From a checkpoint of a small CTC audio transcriber.
Training: muon at rate 0.022, 24500 steps, batches of 128.
Data: trained on phrases spoken by 400 fixed synthetic voices, 80.3 epochs.
Rows from block 3 of a small CTC audio transcriber, named by matrix and row number. Rows with one number belong to one neuron. Each number is 128 + 32 x the weight over its row's rms, rounded and kept within 0 to 255. All counts start at 0. Numbers have three digits each. After the name is the row's rms in percent of the matrix's.
Before each neuron's rows are labels from the 100 clips, of 14976, where the neuron reaches its highest value: "strongest on" is what is common among them. Only what is clearly more common there than usual is listed. The data: phrases spoken by 400 fixed synthetic voices.
# fc1: MLP up (model.blocks.3.mlp.fc1.weight, 1536x512), inputs 114-170
# fc2: MLP down (model.blocks.3.mlp.fc2.weight, 512x1536, transposed), outputs 114-170

strongest on: slow speaker; text has "clock"; /aʊ/
fc1.429 097:104066126114101100147194138127124083142122129107120129123075154162086117119163124145140098183163151143128149134079075112114188067100094100166124127122123116126194120085107
fc2.429 097:097200038109126098089172131129118131101160114088099070062126111104104130122196137160103125122151126171100107144191142142195120202111168080123135213120094113123105102114122

strongest on: /l/
fc1.469 093:188101143138139060120180179096085168095172114156117125136129096102166167126104144059133093162217103127092162116102132179146123093170143092127102169152113146136125182063079
fc2.469 109:109139092129144115056127167132142133075133086124150144194067150110139109149089151118113096072118163160127134095151111068180114118100121102088118126151131117159132095083159

strongest on: /p/; /eɪ/; text has "play"
fc1.111 108:148166117130120179131142138122107173141144148132155145083073161167131117103143117128118159146082165126119183111157166096117146138102124188145111120128114090083153125083128
fc2.111 097:125110097150096134129089145151138099094165150099149086146150075133125222195096129082104104117122135120136137114117106153188177198154113220205124123173076095144150139122094

strongest on: /ɑ/; /k/; /ə/; /m/
fc1.760 077:126148118175162130083069117154178120093127141100119162190171143116128118167092123118106117183143156093103086114119093125189141064139085111118096092166109062121143142156086
fc2.760 084:106119098114091152095182179125123138164123136124124138055170086138073156175132113123104123119115088131185075164160182156078123139140157105220153168128135095170155123148066

strongest on: /ɹ/; /ɔ/; /d/; text has "door"
fc1.766 087:132095064171154086121090064120089119124185171171071130140119143104062172138115144145111089105185088095103123124159078130102115146095144183114123137119089115165178140134146
fc2.766 092:099161129088134122074158099192155125102158098104086192154096150125179087135111095172121116154174094167147122105064126141086127133112094131119125056173060082104128050187137

strongest on: /dʒ/; /v/; /ɪ/; /l/
fc1.652 095:130147101149080132125081117082110136120105133127156066066117124143096073121104126139116140155108132135129126117109154139085135175101126110131136170072131151053163139127148
fc2.652 097:099167115095111168116139151089156105157122136174150097109103131130078116125132142086086209127158155171080155086114075102121125142141091132131089145100140114143090171089100

strongest on: /d/; /aʊ/; text has "down"; /j/
fc1.316 099:099122107143110143143136123142121102160101185095130138114169145206112129137171167146224126178143118092158080112148178135145192103118174122094177142093067131143136093053141
fc2.316 101:156104157122122083164110136105144129174095102161077060156160146157111149106144096085108101099125156100197141131123100093151163170122137086137042141175108154129097192080133

strongest on: /k/
fc1.359 077:165095161082092127149076174104153059163170168085134138125124142125176113119080061137148084150125119163134127151172134093184089167156057093147117180135169114106144097113120
fc2.359 077:140148136153131106144107109165163137126168096129131138177144147094179164106123119117103139166116159123126096123153082136137075077177111166149104067109124120072150173087157

strongest on: /dʒ/; /tʃ/; text has "change"
fc1.251 084:169112074084116162120131143139133087142147157103143161125095133157174149144201128152081092193119134132062144093164122131164159109166128035127177127115170024088136147106196
fc2.251 087:142093121122118095180106133142094179130129101110150153156146169175123099125186117171106149145150145137141152117082111134174074196090080149149089140099124111175120137092104

strongest on: slow speaker
fc1.732 081:107129166096159116062191084132093107085126190078108111102096138101108118130158156065088195136120189137138100097138124134119158074137129132160140113137175086095168123118151
fc2.732 081:066080116120132102168137070150154142084138099034137173131130134078157085098101155110125119123129150102129141145128180153147157188088128143145161169109083167149135129175110

strongest on: /s/; /æ/; /w/; /ŋ/
fc1.436 100:101144161177140099124044118160146100107200146056128125119107093063144132092125069183176116051060097155073146150151143158121121090161088127148153164141138122108162155099087
fc2.436 105:098124149207232156112099088135176083073084114017124111116059133129125142077147153095120115171147100112119153082092115113169102151107134209191070174108137174155130099130124

strongest on: /tʃ/; /ɝ/; /s/; text has "search"
fc1.573 088:112092139121104113116151092154130124152191139052095141113173162172179110092113234154148094073175121139135078051150112101179126198121168119140124136137135099139178178107144
fc2.573 104:095116135088138150148116111095111168148107083073110112122074094135097134170181073187072090171099127165080147070103193159133091166065142089089088186155168137122117147166067

strongest on: /dʒ/; /n/; /eɪ/; /tʃ/
fc1.237 091:136138114134125146094163095138046096091105072090114157116121099151104079106107178227128133156127179125114066070107126130075151106101054173126154156082207123128117127096100
fc2.237 096:160194128095069138102135074097099120118123150071105104113090123158083094108133116075104160107103139109147088122116135114107162149150154103139090110113129059192126074126130

strongest on: /i/; /p/; /ɪ/; /ɹ/
fc1.233 076:100155110092172177095156111147111098108110131139077129063105160134115138156123093103150130152117110140132117145105163130136109126151114130123123146122151119163140164124174
fc2.233 078:130165160158092187115139124108175067188106136120150122085044108152168097098114087134160067143136149162119100174157139137091105136120127144188156136175116138118160135118120

strongest on: /tʃ/; text has "watched"
fc1.113 099:193129197115072107121064079144146139178108171124106147115151118107102121099135182127058085113186068066158171118128136146135143132144174130137127152125156094118151154108155
fc2.113 098:173027123118080157125179177118084096102125169096162149112098115119130123109136141094055158093118116160150167128134119135140141118138192127113083076129117110144130134112103

strongest on: /z/; /oʊ/; /tʃ/; text has "chose"
fc1.8 099:108148069142067160091099128132093061106073112167109095137177127153160087089116146136145080138103158108128141159134129147140097118080148180107143176103187151155100127144111
fc2.8 102:154138084158131108147081110170205127091076241096086089133139158133137155143154056071087128163161154108121176126118111133089132162168135164144134193107062092117109182145187

strongest on: /i/; fast speaker; text has "repeat"
fc1.287 094:132176104115044150142137152193117133103095138134145189130131134144123139135119056105130082108131120097121166114125190075137089080126152145095121132146092134144089140118104
fc2.287 093:102073108097065150183121171107181105163101087124130170125142108067137103146127122101175125130169107175128157145156098219084080159148104083134093170142048111121127166132113

strongest on: /m/; /p/; /ʌ/; /dʒ/
fc1.294 096:162108080131107123161047111075237104130111148146093095144176132152144098162114089138087116160161151124113161189071150135125159096120134131099121152173050147098029150080132
fc2.294 104:183113125123150126158127156078137152130077137110114187078081144092154108158059073148117144079174099136133138146092128112129101177110170089158112115186096137183120121105205

strongest on: /ɛ/; /ə/; /g/; text has "letter"
fc1.528 085:168083188133124140113127157070102108117147137136145108166093115153130186123143131150131168146129119094127168132124077109119144147149129083097080141049140110116150070184177
fc2.528 084:127108110116142122129150113191157135140110180097123115094160114189099081156079169154126123153124168162143090135162149078118119128098144149119055085142156101120142137100102

strongest on: /aɪ/; /æ/; /ə/; /m/
fc1.481 099:163089124141105166114125122099111087115108139142100109075167110140167134096107153101205143121131076118114100110150135159146139152080080096078091123131131090139144128041087
fc2.481 108:173167151150135158094109149117145103118096123111127139181147181143143127156190121080115091149138082116154033103087163098103070143139155142110138142100142105138136135140105

strongest on: /i/; /ʃ/; text has "she"; text has "nine"
fc1.604 103:143159127141113125127060121097052101092165118113199065141113107141091111130100086102127150085060143109131115145142151153099091141106116090153135135172135127144136050139111
fc2.604 103:152103194137109157133162074135102143183106166137129177118153115141112103127120141136120209143109145133143095121109173162130142117110131123159127159097139147146126150160107

strongest on: /aɪ/; text has "right"; text has "light"
fc1.182 093:155105149089133119104146111184128133129120149103035152135143087179132132127104176195136106153027107093125134178112126117091117100123133140164076167129107145111162103113103
fc2.182 094:106139126147116133133149139171115123118105175099140095131169104129132100125150072135140106128151130157137129076113159092119116143164100119095145177095104131176142122145098

strongest on: /p/; /t/; /ʌ/; /m/
fc1.353 088:128109118141159103212096089144071136148181172101134065129154124215141081129064097150102126155098117153107139128126082163152104138158166141122135099124169122120130143099112
fc2.353 085:153098110118111150141068097140197157115185211125157083152101080124152151122109116134184087134113094097097139159144123092093170128162134107063131136111103165110141076124071

strongest on: slow speaker
fc1.282 094:160083161079139112134174095183133159093149140114154122142125130112153188136159136161139111109125080138134112118057107127168188116135185159140098118189125106142074155160085
fc2.282 096:089162126184110192046162082104150111175148057145178098107143130134154171122130137162150069117172111105135145098145139136108113116120139132073161131112134138129145099090124

strongest on: /ɛ/; /ɝ/; /ð/; /f/
fc1.363 090:156142160109082133106104130035206061079208120097098158135138095125058093089103140143117140089135139171137093158081111147100121084080141166144161150093142148128056151060135
fc2.363 089:120121125186087126145129107132078165139102136094107147173139140159111169043116138095108192097113117117116121173121172156120125139145158098093094085080146122205107148193061

strongest on: /k/; /m/; /z/; /j/
fc1.417 090:114074150140122113166141094129096134130166093108078169152109106064142163087132146104142125101165164121124121096085061126076097145099140127095179127150068113162164132127123
fc2.417 091:151121088143101120185061133141106115195155116166103120129166126164100127093092088132088124117073129202148134195135127121130103160106137171132116121151147129155079128084128

strongest on: /i/; /h/; /v/; text has "heavy"
fc1.81 093:078071161151127129119140154153120107109183145169179117110152117147160098121144080134120122139142125047154110072178071125125175101094161070103115133145127131142147195165128
fc2.81 092:085108118151158176102125155134101125096088090182073126174114185151095117105165170118136134129162102157137104072152116101159112080144113148156196152091079116142149085165116

strongest on: /g/; text has "dog"; text has "stone"
fc1.422 093:115080121169117117075125146101132133166149171115138066172152170126170146121131161150136147128102091152158128096134103117087066095111157057107128168147098131190067039132128
fc2.422 092:166130138144084104122100078138179087135049092142157151154155105129155159105143103137141111079081099139105149118045075142179123100090122098087155131113139164133077132121108

strongest on: /ɪ/; /v/; /dʒ/; text has "village"
fc1.204 099:119134144121138147180086157189157152160179111106119138121168113123145045141138115165154181161135086162112109074124142129168121139163196118195145133139148161188161193134106
fc2.204 087:102089141149145097130120148116129113104087100151129150106096168088119083122123110146159197137129136179130114107114174126128122079153122107137134122131159127188109134111106

strongest on: /p/; /oʊ/; /ə/; text has "open"
fc1.196 087:178132141140125095144079132154099096070109175132090116103132135141122121052112122181159126165141058111105149125162081095122097166101180128097101141112173108157163078158147
fc2.196 088:137147140121110132111115177139098105087113123140124150135148163129075122081107156182097118110158161128149128081184157033092150134160172099117162107130197161099091148154092

strongest on: /s/; /ɝ/; /tʃ/; text has "search"
fc1.463 094:144182104090099069115139152164163069144116162147136118175116095117143171109129133148105192199139142132098138126133143099177123111157088093119242159095066214176093084119165
fc2.463 089:126140158078176176074154184114153115148166129136197168157075114181141155147126146119140092127160157104147134106158137113151123075146120172139103143212124152173157047176144

strongest on: /ɹ/; /d/; /p/; /ɑ/
fc1.682 114:143145118132090146131148083149099129097143119113078174132142161110126157142116119150158081125053120069121158124132112164132147103195140084125068132069139149159165098099091
fc2.682 119:085153131153143152060149108143156175084136083087123145107112138069097121151159166093154129133091097147132167048099160102094177150101082211181167133154111123112107179139159

strongest on: /i/; /d/; /n/; /z/
fc1.334 089:177137147192163070128017130167149117171157110172102053114101128130092184164141084086116170120120119114141107164117173143109048131142094101155141144161155099089127083117156
fc2.334 091:085143084105149145098191167134162102137130092154138111139102140137113097122134145113097094174092058115115129084113146111135118118108189117119093106126110172057111187096121

strongest on: /ɹ/; /f/; /ɔ/; text has "forest"
fc1.54 099:077090095087178103177190127095116094132143148092106172092089150137099171132080101119111077125175105127122163139111177097180082157056104111135125143208140102167106136132110
fc2.54 094:099157104137188139153086196171166135120138059137096115176121119119112195103124113162110117098077138142132100177126110112146139200154096072128111107117169094158091105156107

strongest on: /ɝ/; /h/; text has "her"; text has "sailor"
fc1.667 097:138133104116128150136102077082128129131109107159179097086158189086138130119159164162041097179116124138137127063150114124152173109117149185122112094165144098129063123113113
fc2.667 095:100211114119090120152100110141106147132108149069091084169159150137091167141066071093121206115125087106147151100129122149084137150135123151074092142102141109119130127236174

strongest on: /t/; /w/; /aɪ/; text has "quiet"
fc1.610 105:161168109126137098158146107166095127128141162144123193121087156116168161186112136104132143148130157109136133109119091201128107079134138102081118116100103115089065107100117
fc2.610 109:096165134115126160064147177199156142178115089128159114080162158117190158158163098138116117117089141148119125113150144165152123125145113139118104119140151097152146113141142

strongest on: /k/; /ʊ/; /b/; text has "book"
fc1.630 115:136067140116129104093140138133154127107103125138142110157163167152159140131120133150097101118140099228121130121116112160132069110064155124101145177058146141143126148108194
fc2.630 102:133119157086167091154116186174090123204125124118078133192151107103167078160113115111097129126158158164182108157150082133124084132136092134143162112176134077162108105086094

strongest on: slow speaker
fc1.764 118:096143142157148135176137156156149158072129122111083087163155167161085110158144113096122175080123134116129157166128167166174121139058134096128149129126140149155152110121160
fc2.764 105:122078116127116131109122127149093138150142102060122136132113178152125113154103169160107139109159096094107144092135099115113101115137167135109106191113090186111143088130107

strongest on: /l/; /s/; /ɔ/; text has "small"
fc1.319 090:110110094124102088125117171128128122134122096159099097158094109173076104109101120211133118114177137156166076174142131098144158108140145094180138112099150127155162155118100
fc2.319 098:101156125187090146069144124057090100145174082120150120175152183113156143107157160156131195216132131177108118121170156127150100119205120151114161121151150193154117078193179

strongest on: /ɝ/
fc1.505 093:170209115115133076114073134133107107094110174080131154178103115097060152140135144145139096141155110169142151113093108147111091178180099123164110121133155152088123151089145
fc2.505 098:146155088174138088184168158111150175114111112145165136135118064142137146158116148097117106180139149094094125086157147052090090109109154073178115129148141134078077147092063

strongest on: /dʒ/; /n/; /tʃ/; /eɪ/
fc1.304 112:147101095112141113131104114146137105103110107166178136159155110056167101167152156163105154155144160095174068058164108127140210091122104103108108112115077128105147174043176
fc2.304 109:138141082074113151109139142052097120099189091120118129097107124111105158129063124097136134121123119145111118089141127101134145177144082104083129103110184093142102113119088

strongest on: /n/; /p/; /ɔɪ/; text has "point"
fc1.340 102:134161119151162124127118135138141144168124160089108189155148128164102114138080188125151050173198087084141162139072097096144123144147110104178084112109118105207095083091109
fc2.340 103:120110123105130108164114216110127135192078174125122132099125127177098100137155063126086091073160162109164101057061116103125112134112118169140043098147074122143105110121084

strongest on: /tʃ/; /ɝ/; text has "search"
fc1.28 110:159106139106111140094139160136125135130122161133098136123166140141165110066147156133144173098167095158088078136127185059161157112124114117126102135109196100114104115114133
fc2.28 118:093141126130109102199144115120112108188154102147123148190134126106128100119152118161089117163118152109098134161078157132139094147116160113135090140082152110120141115087103

strongest on: /z/; /h/; /oʊ/; /d/
fc1.208 091:076070142106101145078107123117113093087164094210098137103120156120153104045153225136084094129176145120124111190123136200144115155129119150171094051080188133091163216119142
fc2.208 090:043080119138139160138118161132154089135144163171086122109155095155130110159099035164197169119114185101124083095178108121174153089131116111122114119138132086119137153144161

strongest on: /ɪ/; /p/; /k/; /tʃ/
fc1.593 099:148080132133132130051096147188136050137166158142095137062164138106115155095112077135130194133085096121173145105136114119153096097064169113137169153137123158140101082132107
fc2.593 095:162124138175129064124150091146083074117173107090099167125200152108147105104146165148104152164118135143097173140183087142148157131181191135137092102120109150155135112107105

strongest on: /ɝ/; /t/; /d/; /k/
fc1.584 099:119120160097139074128110139096119102162127090129116091070154170087068118124155129095133111102151131143115147156103137134131140136131109121155137096099137155109105118156091
fc2.584 090:134123110081176109112201125091102168100108120162113144114147142074088105065142149130167067068124129067116152076159126115119129179166103164119084119150070121089126146151149

strongest on: /ɛ/; /f/; /i/; /v/
fc1.524 080:164169166117128156135136143152100139084147105135149099175152174157139178139123182136134106122078146133085127172137108116108133180127106187081098139205113159058093163172138
fc2.524 078:129153139133132110162156063103094139111150087101190144124154195087135118076069123111093075120110200156180145116145154126218153134122153161158165158121160152128101131146175

strongest on: /b/; /dʒ/; text has "bridge"; text has "bought"
fc1.105 079:156131133118154180157106122146144175129134113094176087117118172132123142137137107171169131138121176112161161128125126183099069085170138163206072143116136104167175077073109
fc2.105 074:168122139114091196155145123142147169112118131062130134088159171090132103081143165116108143106111129117101093140108110078110183141084134132144128171178122141132121126113143

strongest on: /z/; /d/; /i/; /h/
fc1.148 122:110099093121128109170057168099102098122171115184065131116056170098183102111169134142104134133118107051118088104128150158218092109123159139111129085160107133162124116170136
fc2.148 119:123087137122116162074124201133139086083084179179160085141129127145174125130153131096096102090188137102109105111139133085110123113114069097150102143093116118091163140167148

strongest on: /b/; /ɑ/; /oʊ/; /ɹ/
fc1.60 097:168122100112160155129158114145087103114120086072159133134100132095117159078119165104108109138039126138173163128162136170105141110094179119179102121123108140124161153160145
fc2.60 102:160159127085170143138126154126092144144151119093141088094157146113133135143134115135174138110149066122174124129111144119097051182122137102078143132083079101120143127132101

strongest on: /l/; /t/; /ɛ/; /p/
fc1.132 091:117107087102085163156086091106104134156095160098145174094114112143143083175114082072152125145153159092138158160114096110122127165103173159062129114168134146087106137130133
fc2.132 093:141051140165137151133081108136131091140104060141144093106131089155135152138138152135141083107119134122191189172191143124161149088118182112132170085118165166126125154133152

strongest on: /ɛ/; /i/; /v/; slow speaker
fc1.464 095:092121131136181126138124128187135063165132117126123114154134197084134136167108139195155145128231130149090156134134147124186165114141122154128076152131070148138059119160096
fc2.464 094:074164101142154097062110162146154137117072113103157136132145071125137093101163150147098109157113150132136088175093180092127071141159118158130135119120120091142138122098089

strongest on: /æ/; /ŋ/; /θ/; text has "thanks"
fc1.258 082:200134101116113133160073116152161104139116113164141093182167180158126119166140065111173198147111107173059117132110134116105121108088157140141150088158108118160158095112097
fc2.258 087:162131122127137167186098204119089094131120123189139132105103100143133135110142166067147104164213095130110056089150150125150159120115136149095123166155060111124117141124158

strongest on: white noise; rumble
fc1.136 091:180131097128101116077100118070129136109103142138185114100119154131132129146119031184127109193162126155076119105130130098092134121164131116147098152093170105095137113091107
fc2.136 085:185080096154164097155111132062151154203154127090154105105144143119104126146086185096154127093161132114077075134120124122156111086146115179124141117116163145131164113121100

strongest on: /ɝ/; /n/; /l/; text has "learn"
fc1.480 091:159146086103080132097068105101132092161086073168166118118115147145212121113082057119113164104149155142148134119112121184043090114135157072128110121138121142083191139088104
fc2.480 089:121174097119100193151138144096092075140111165182068160105144140090120140102130128107189050139104090079155086140122108158117085147153127136130102119167116104163186120131124

strongest on: /p/; /m/; /dʒ/; /ʌ/
fc1.685 104:047107088198165107223062164164122056174121159122080122141124106065109081148163131132137131136143099157079127095128170173099178106150122069149122133162060124040069152109135
fc2.685 096:153096089109093185103081123091166130145103109096161111072119127107134135137082075132196114158109091146105144153108157154157182174137125134116155162144138119104130075127127

strongest on: /ɪ/; /z/; /oʊ/; /ɹ/
fc1.483 095:144172105128162140172128099121143147126091128088186103103150114068121096177149163075097147159101105146151100088080133219104083122117107155139127117174182130144232128072113
fc2.483 103:114131130145132153103071099113114206164173156134148120138196151156148124152126158079095135115099166150133085095141177126153184135080093106128144162089109132141070169137110

strongest on: /ɛ/; /i/; /v/; text has "very"
fc1.448 092:073181179116146127131138125133153140191144088107121085116128117167172093114062134130089133114140112116113136110076150134104119105100130179165117070189067108095115151140126
fc2.448 088:136102134122113063110098067106104177148062125127131169137147102083148141159130146135109136157117147132106145094097127141161112087133131135029132168127049111160185075189098

strongest on: /tʃ/; /k/; /ɝ/; /ɪ/
fc1.216 100:095126124159149140115076089155086106107141167170121107125091127134149060054112155144120160149139126147144073101141126174104166111117104164160144137062100211147145180079140
fc2.216 107:118176117044112131120102146112128088127181122183103155103183141112059115108108049110073138174103142161148092137047138118108093185189199182106067142104102122126126112106101

strongest on: /s/; /k/; /æ/; /θ/
fc1.278 102:159100118120117157122143159083125160187059110138117127111133188164154093147099133146135147193138122080100117113119164101123157084085048034072093134135126097115165169092067
fc2.278 103:089142136090163123082118162084121096109136084172161161156155094085160179203111126171085167128156107123150086119175117131083127157070152143178126122125149097155135078140168

strongest on: /t/; /eɪ/; /d/; /ə/
fc1.305 117:132141106106095103153104178086142139086082144114175148148147121141168156147073098112105169113156108144128144114147123110161098081177077148099115165164107082137151148165117
fc2.305 108:134094146097128088134168129126121139111092112167141084140121142109108089177188115107167090089118174113173185087137158124137095214167253125153119167088143061125111172110113

strongest on: /tʃ/; /l/; /d/; /aɪ/
fc1.558 081:115111111121148176122074102222076130108118093216113145175124149141145146170205136128097106147142149139120085160153153120163128062140211116137143083088132157120099153151134
fc2.558 086:106141083087138165121150104097172143084098156186066168149143140174218143139155103140128111122103154147129132115126143091175095101097129110087123160142116135067161166099118

strongest on: /ɪ/; /f/; /ʃ/; text has "fish"
fc1.763 089:131131139105129103133091121105172137073147105114091106097155127111123075127075077099151135090067211088074141161147142136132145104112152205123161148130070139124150147166114
fc2.763 087:110146104114127145110148170098099153133118102171177153118086171122068157141123100115188153128147177144169102097094112098103123150134114137158060089161118147145168122106140

strongest on: /z/; /ə/; /w/; text has "his"
fc1.153 104:184092069149063140061050155096073087116072099158113091141111105114149116081113082127129108127159137159098141144133141125123142163150118153089143093148161110124110118111115
fc2.153 101:158157131122117114131148124176110126101100116128135122161165108151101172129105126068093125157123156146059094161135119152173152135122154179128156160100108119080126153193101

strongest on: /dʒ/; /ʌ/; /p/; /m/
fc1.213 098:098120093113102108156049154182110070144184094081125060170130112141125122118123104121080114160082145140129125141093157100215094141203097107139128138139138125130098084114121
fc2.213 112:140020143124139155034124139104142209121134124068160204081123078144152096172032136152103044117177102135146159176118164123145178156092124105117099159109086113155127066117127

strongest on: /ɑ/; /m/; text has "market"
fc1.397 096:146098097144157144136097073154138130108146127126132096129136124101181131081105091108137123133127176129078152131130111063127085166072102126153130073134125106103173122155073
fc2.397 090:148176092098122112125128137117085111106115116110131155132133139162119172130167161122116120159088074096121139156144155131123141121125132161160125076144119122094118132159152

strongest on: /ɛ/; /i/; /v/; text has "every"
fc1.25 109:146161096125098111134103135115152031152131172166084125126133112155192110097115104081126119152134134165128105113129138163109130140152188123122169149139093110083058174165136
fc2.25 102:130124115143122110143120100175070125093172072111102098100121083185091134141142109134104115080167140098086147096117135206103130148105130148147111138120128108108028051141107

strongest on: /æ/
fc1.32 100:192156055117149180135104143138109145166126070165106149105130130112118133160162138099125074154156139102222169117122159124124134188109170124117133135103102092120118172171099
fc2.32 098:130061120141168141140075112146142107149099133112062083082152113141136107151147134187070095110137131188086106139110077104150168131181108131160133152101125114170048107094106

strongest on: /t/; /ɝ/; /ɑ/; text has "doctor"
fc1.479 123:108115104119112190166135127181163168118170147152149126135144137116073106132105123151078116118177102176157090132184176089136106121077095135108094134186138141129049125071100
fc2.479 104:137115155141162113105145155178121173159136127149158156145127094183089168123093076143081099130159148085111122094157103168108116141159184155181128166098148142165090114178131

strongest on: /k/; /ʊ/; text has "took"
fc1.149 106:091165124119139135149131143103122099102131139135124177176104112123125084121077102150152097140202117155127127179082169135162097077155141098128096114126168069205110083131159
fc2.149 109:163138097118149159175211159139144157137100074156091089143155139114064127132194124148137137143166092156088139142153144156118095148134097113143175135169095063079119154170139

strongest on: /dʒ/; /ʌ/; /tʃ/; text has "change"
fc1.190 094:165137169147155098096113146163162121102149193106100087159125146121144131133135148150105127120160095122089099109117132148130109086138136110083101095099140104163117185161154
fc2.190 101:110151117066084117147093127073183145114122109090115175163127096096134105097105125135064132105081090166165074100136100073125197128125127076179086119138127075139118136188107

strongest on: /æ/; /θ/; /ŋ/; text has "thanks"
fc1.125 091:191060114067130114177142190169180112154122112174156082127170106154102094178061107116138158143063121124065131183132110135100120128109140130135109127112108108163098159110149
fc2.125 089:106126104150058132147110142126108088141145158179142122205148154154167116055102201148115194108150140167156109146179140121129140115107124231122135123109114142119160073151126

strongest on: /d/; /ɑ/; /p/; text has "dropped"
fc1.391 090:125121163124164111144110148166115124113135089060101073159108135114114063184136170127125085102117147116116138118159125131124066121146076105117108171088201148199181151098121
fc2.391 097:114091146133177122196158114124167166109103062089162123105176144145065120123191171132062127103132137119147091119148135097165117135073120085091167126150151227108164141181145

strongest on: /n/; /w/; /ʌ/; text has "one"
fc1.401 113:161146137115123115134166240101096135109136114122138118148067115187110142165090131157098133101132117110132088176149108167146143124056093136098070146123051109115112124105102
fc2.401 113:126127117132194137159038081148139091019155073147190123085096161165170087164147121175118142127080176127150121124159141103189127127123095150159117163105094124161135137138133

strongest on: /k/; text has "cold"; text has "shiny"
fc1.423 098:131122135099102123135080106187140113128149091100122135102077095160122124112138124166109112127107111161129092121101144140085169141212079135117086133161160154155055150182148
fc2.423 114:128110074133144152111155148155108203187158136162150097059179144060171091121132124127130110162147153105143159128119115106129156124125105113123101147144076148134192097088112

strongest on: /æ/; /θ/; text has "path"
fc1.67 084:132023136097167094149102083106174138131151124149138087128159119047117139188088117161090083075106116133085102135149120104066116169171116111128193085137158126161146133141120
fc2.67 086:157160151088148101168127109113077081107128120113089109144192152148159091116171125092163110107151130218148113178091099128146096135157171124087098096065140130135140127094119

strongest on: white noise
fc1.195 109:101106088051134143099147124111122110105113159197138103132098129124087131086158146118144134116150116156127099102130167171184096145106138143115141123159117166102091113104103
fc2.195 100:196117127077127101096110148063134129117145106174116182094178068138088128094090124129136145072122208123122137076209151141137131152088138172118116199100137120148111134104157

strongest on: /aɪ/; /ɝ/; slow speaker; text has "timer"
fc1.246 103:158099080091081060183158093171114165116102067141092095198126138105145118071192129087138134050114124113021126105146156118135118124135153134130201174123168167127110154144089
fc2.246 098:135163156113180075160091116144129148124125080149130184147043105122075136163168112130174107100151128133134138163092089138050113122077100110147096097117121102123099164084111

strongest on: /tʃ/; /ɪ/; /ə/; text has "kitchen"
fc1.738 096:097085144096105150073181180166069109127137085128144161131180111126119129122138153165093145165141114130169051099147125103151096115136119171149126162133164120149166149099080
fc2.738 101:093179165090092177123135167156074063123114166113098122076125125148177176138196055054146119119113106098102182174081137119148151120161106130132112099139036074086094121113146

strongest on: /g/; /i/; text has "green"; text has "school"
fc1.370 088:177138128108119099181056099152125099125139170128172140142164101116128160064152150095162172130150068140169117139129158111106140132062124196167127093112155137101141127115058
fc2.370 081:131088165143111165099156165131124159135141137149127128176167159137110136161114106129181081157166120169096104102103141146116095101131143097172131130149109188108201073127093

strongest on: /m/; /p/; /æ/; text has "lamp"
fc1.700 096:108097146181158100175127112088128140127143149127198170149090128112126133109088091149094111147155170111098138146099116153094166155114064060113092090104107125061078159128103
fc2.700 101:118137117142140122152123173104162141122156076101142134130100122163152150127140101173106159179109066100085129115109123124176174093062163103128154157162158136077128084108164

strongest on: /ɪ/; /w/; text has "wheel"; text has "hill"
fc1.493 090:127134114112132127087115157106174135100159146203151104122137161157094129106116101120154135108090132141172123133148105167149059114073116160150142177112146160128136112136129
fc2.493 094:054116198111142129187143088124120143154162132176158090175121169134144136140169117176099123125145114128188137176087154094145075104113150122150153117132091130114101116122151

strongest on: /k/; /s/; /w/; /ɝ/
fc1.681 102:116194106101089136152112138157075181204143121202144169087168114136096138126158135134108130141157115126113154073115126100086152116138129167144115114133203129158144186200152
fc2.681 108:146067174117125123163103122138147127107158133179171107135104181105114140141111090179088134095163137073087139117114115144119151180067087137137091131077102135134150135124155